From a checkpoint of a small contrastive image-text model: encoder depths [4, 7, 4], text encoder width 128.
Rows from block 2 of the text encoder, named by matrix and row number. Rows with one number belong to one attention dimension. Each number is 128 + 32 x the weight over its row's rms, rounded and kept within 0 to 255. All counts start at 0. After the name is the row's rms in percent of the matrix's.
# v: attention value (text_encoder.blocks.2.attn.v.weight, 128x128), inputs 86-127
# proj: attention output (text_encoder.blocks.2.attn.proj.weight, 128x128, transposed), outputs 86-127
v.92 114 [ 91 182 163 105 139  71 184 172 111 128 147 142  87  97 147 146 161 141 117 159 106 106 182 169 155 165 103  66 140 129 163 139 138 165 113 166 136 128 165 158 171 148]
v.93 113 [ 94 233 107  85  98 154 172 160  58  64 187 180 148 172 162 126 120 110 125 189 143 146 190 110 136 104 152 131 142  97  85 130 149 152 180 145 109 160 170 103 148  98]
v.94 095 [165  85 101 140 164 129 115  93 190 151 182 128 158 103 119 157 164 152  61 111 140 103  88  91 120 149 110 109 142 100  61 130 163 100 151 126 153 141 145 126 154 118]
v.95 109 [107 178 154 166 184 143 120  82 122 159  90 148 150 141  82 110 135 130 124 171 131 109 103 145 136 133 131 101 101 132 176 138  84 171 173 162 141 145  91 117 131 117]
v.96 092 [ 85 136 144  77 126 135 112 127 123 108 160 161 105 108 117 166 170 118 112 137 169 195  84 200 131 127 108 154 151  95 103 170 130 154 146 133 125 110 160 163 143  46]
v.97 092 [167 105 146 124 143 150 162 163 146 105 173 167 112 154  86 113 148 168 211 123 128 125 122 137 125 150  81 156  82 144  92  87 156 134 108  67  92 157 109 158 127 144]
v.98 091 [150 141 133 144 127 140 104 130  90  88 138 148 180 159  75  65 141 124 120 131 189 111 110  93 175 143 113  88  95 107 122 157 109 145 143 197 112  66 151 138 128 102]
v.99 105 [150 120 121 105 173  91 136  47 226  90 131 112  95 168 125 171 165 150 126 105 194  95 174 125 118 166 137 119 139 160  99  86 141  86 112 159 146 128 145 104 129 166]
v.100 096 [170 172 138 167 123 104 153 158 168 147 133 133 133 126  65 160 136 150 103 109 161 142 123  54 116 123 126 179 153  88  68 109 173 124 110 122 171 110 148 165 160 104]
v.101 097 [167 104  94 103 109 156  96  99 132  97 112 134 178 129 118 120  87 118 111  88 118 133 123 121 145  96  79 159 114 131 103 188 138 141 162 108 164  90 115 144  91  93]
v.102 092 [113 107 106 196 112 108 126 109 168 157 135 102 147 116 123  70 109 188 142  83 116 132  95 192 134 148 150 155 115 114 116 132 162 130 114  73 134 136 196 157 133  95]
v.103 101 [160 145  84 171  90 130 106 157  64 163  90 133  91 135 141 115  89 163  98 200 152  86 140 140 112 132 140  88 113 114 163 145 174 102 155 151 155 118 160  85 124  91]
v.104 089 [105 155 177 146 190 132 172 138 129  87 148  99 116 133 119  79 141  67  74 174 172 128 167 109 172 129 111 149 122 105 131 100 168 117 146 151 126 130 113 158 126 137]
v.105 105 [120 161 114 136 153 119 161 109 120 131 174 144 130 174 122 105  88 137 139 179 158 120 129 151 124 148 210 113 120 147 114  51 124 115 156 162 142 138 143 171 107 109]
v.106 099 [164 121 161 148 120 121 134  79  77 144 101 144  90  79  95 167 111 185 155 136  71 150 166 173 107 169 197 122 151 123  98 155 130  70  86 103 158 170 118 117 157 109]
v.107 088 [123  90 136 135 149 161 131 161 126 129 122 141 127 113  74 111 102 142 152 143 105 173 141 122  97 133 116 121 145 151  90 175  57 153 110 145  93 154 110 163 100  60]
v.108 095 [164 119 149 137 143 106 136 134 151 145 135 168 127  79 107 102 147 154 148 134 150  98 152 101 135 152 106  54 134 150 143 104 158 195 167 147 106 119  70 186 128 135]
proj.92 106 [122  58 100 122 144 167  64  98 179 135  90 109 178 118 166 123 135 126 154 123 146 125 102 148  53 107 161  97 164 113 117 168 152 100  93 151 100 141  90 128 150 159]
proj.93 134 [164  53 182 146 102  96 147 103 172 155  89 118 122 117  85 127 160 156 150 139 153  99 130 198 159 173 116 123 179 100 132 126 135 149 113 152 130 135 106 147 157 141]
proj.94 105 [110 120 160 116 133 154 107 137 112 128 103  97 110  93 143 143 111 143 179 132  92 151 108 125  62 134 211 118 107 196 171 165 115 161 114 109 109 132 134 120  76 131]
proj.95 107 [ 86 116 114 129  53 140 117 133 168 140 199 175 157 134 136 138 107 137 157 157 209 124 151 162 105  88 106 156 159 124  92 153 176  78 110  78 134 142 141 164 176 112]
proj.96 075 [148 127 104 158 122 100 161 111 107 128  86 117 115 109  96 151 138 136 154 150 118 125 145  80 166 166 151 107 152 133  90  31 134 136  81 100  63 136 126 151 136 142]
proj.97 096 [115 135  98 170 139 106 104 131 171 126 150 159 152 163 154 106 126 152 107 117 181 122 147 144 150  66 127 148 128  87 221 122 147 107 150 154 200  86 110 132 134  89]
proj.98 104 [131 145 133  99 135 143 122 130 157 160 128  97 145 127 184 121 115 167 101  82  85 125 147 147 137  80  86 119 113 119 202 123 129 136 152  93 174 105 102  95 132 147]
proj.99 141 [189 114 124 157 114 143 131 141 112  78 105 111 153 120 103  71  98 132 142 136 162 128  73 160 129  82 127  80  87  80 145 122 139 138 156  97  85 145 140 117 105 121]
proj.100 119 [115 158 132  69 128 185 133  81  59 156 126  62 126 124 161 122 119 128 118  95  72 130 110 125 119 166 123 122 113 129 124  94 164 135 130 105  84 123 145 106  65 231]
proj.101 109 [ 90 155  82 119 126 122 107 114 177 103 133 152 173 140 116  97 148  88 169 137 155  81 120 163 111  71 113  90 107  73 150  85  85  65  90 159  71  91 102 124 173 116]
proj.102 110 [200 190 124 134 196 128 127 190 134 117 121 153 139 155 145  97 155  64 121 101 128 139 121  88 146 139 134 151  87 101 173  88 102 118 133 202 115 140 104 100  99 163]
proj.103 089 [142 104 160 114 131 162 160  95 180 145 150 115 184 128 132 143 150 107 164 116 103 168 148 155 134 144 118 142 132 166 113  97 104 130 122 147  81 164 106 139 124 191]
proj.104 110 [165 120 158 104 104 167  96  98 164 163 129 137 115  81 133 160 131 203 162 131  64 194 119 193  82 172 141 101 160 113  97 160 150 166 115 120  75 173 154 102 153 193]
proj.105 114 [176 111 195 189 130  96 138 136 164 120  97 112 130  72 159 151 192 158 134 111 137 171 131 163 162  92  95 117 144 121 192 213 126 163  85 102 129 157 143  95 128 131]
proj.106 127 [154 115 105 164 120 107 156 185 179 117 102 122 160 180 119 108 192  88 169 130 172 148  87 134 129 139 133 140 122  70 141 116 148 162 119 148  71 158 107 187 133 139]
proj.107 117 [112 168  99 155 113  84 175 126 146 133 181 168 117 150 157 139 182 100 105  88 128 128 106  98 175  74  85 149  83  85 164  93 154 110  82 123 227 109 118 158 142  78]
proj.108 086 [145 165 112 183 152 187 102 147 133 144 112  90 138 135 183 153 133 120 116  94 131 198 148 112 116 139 136 175 155 110 129 187 157  95 100 122 152 184 129 116 148 140]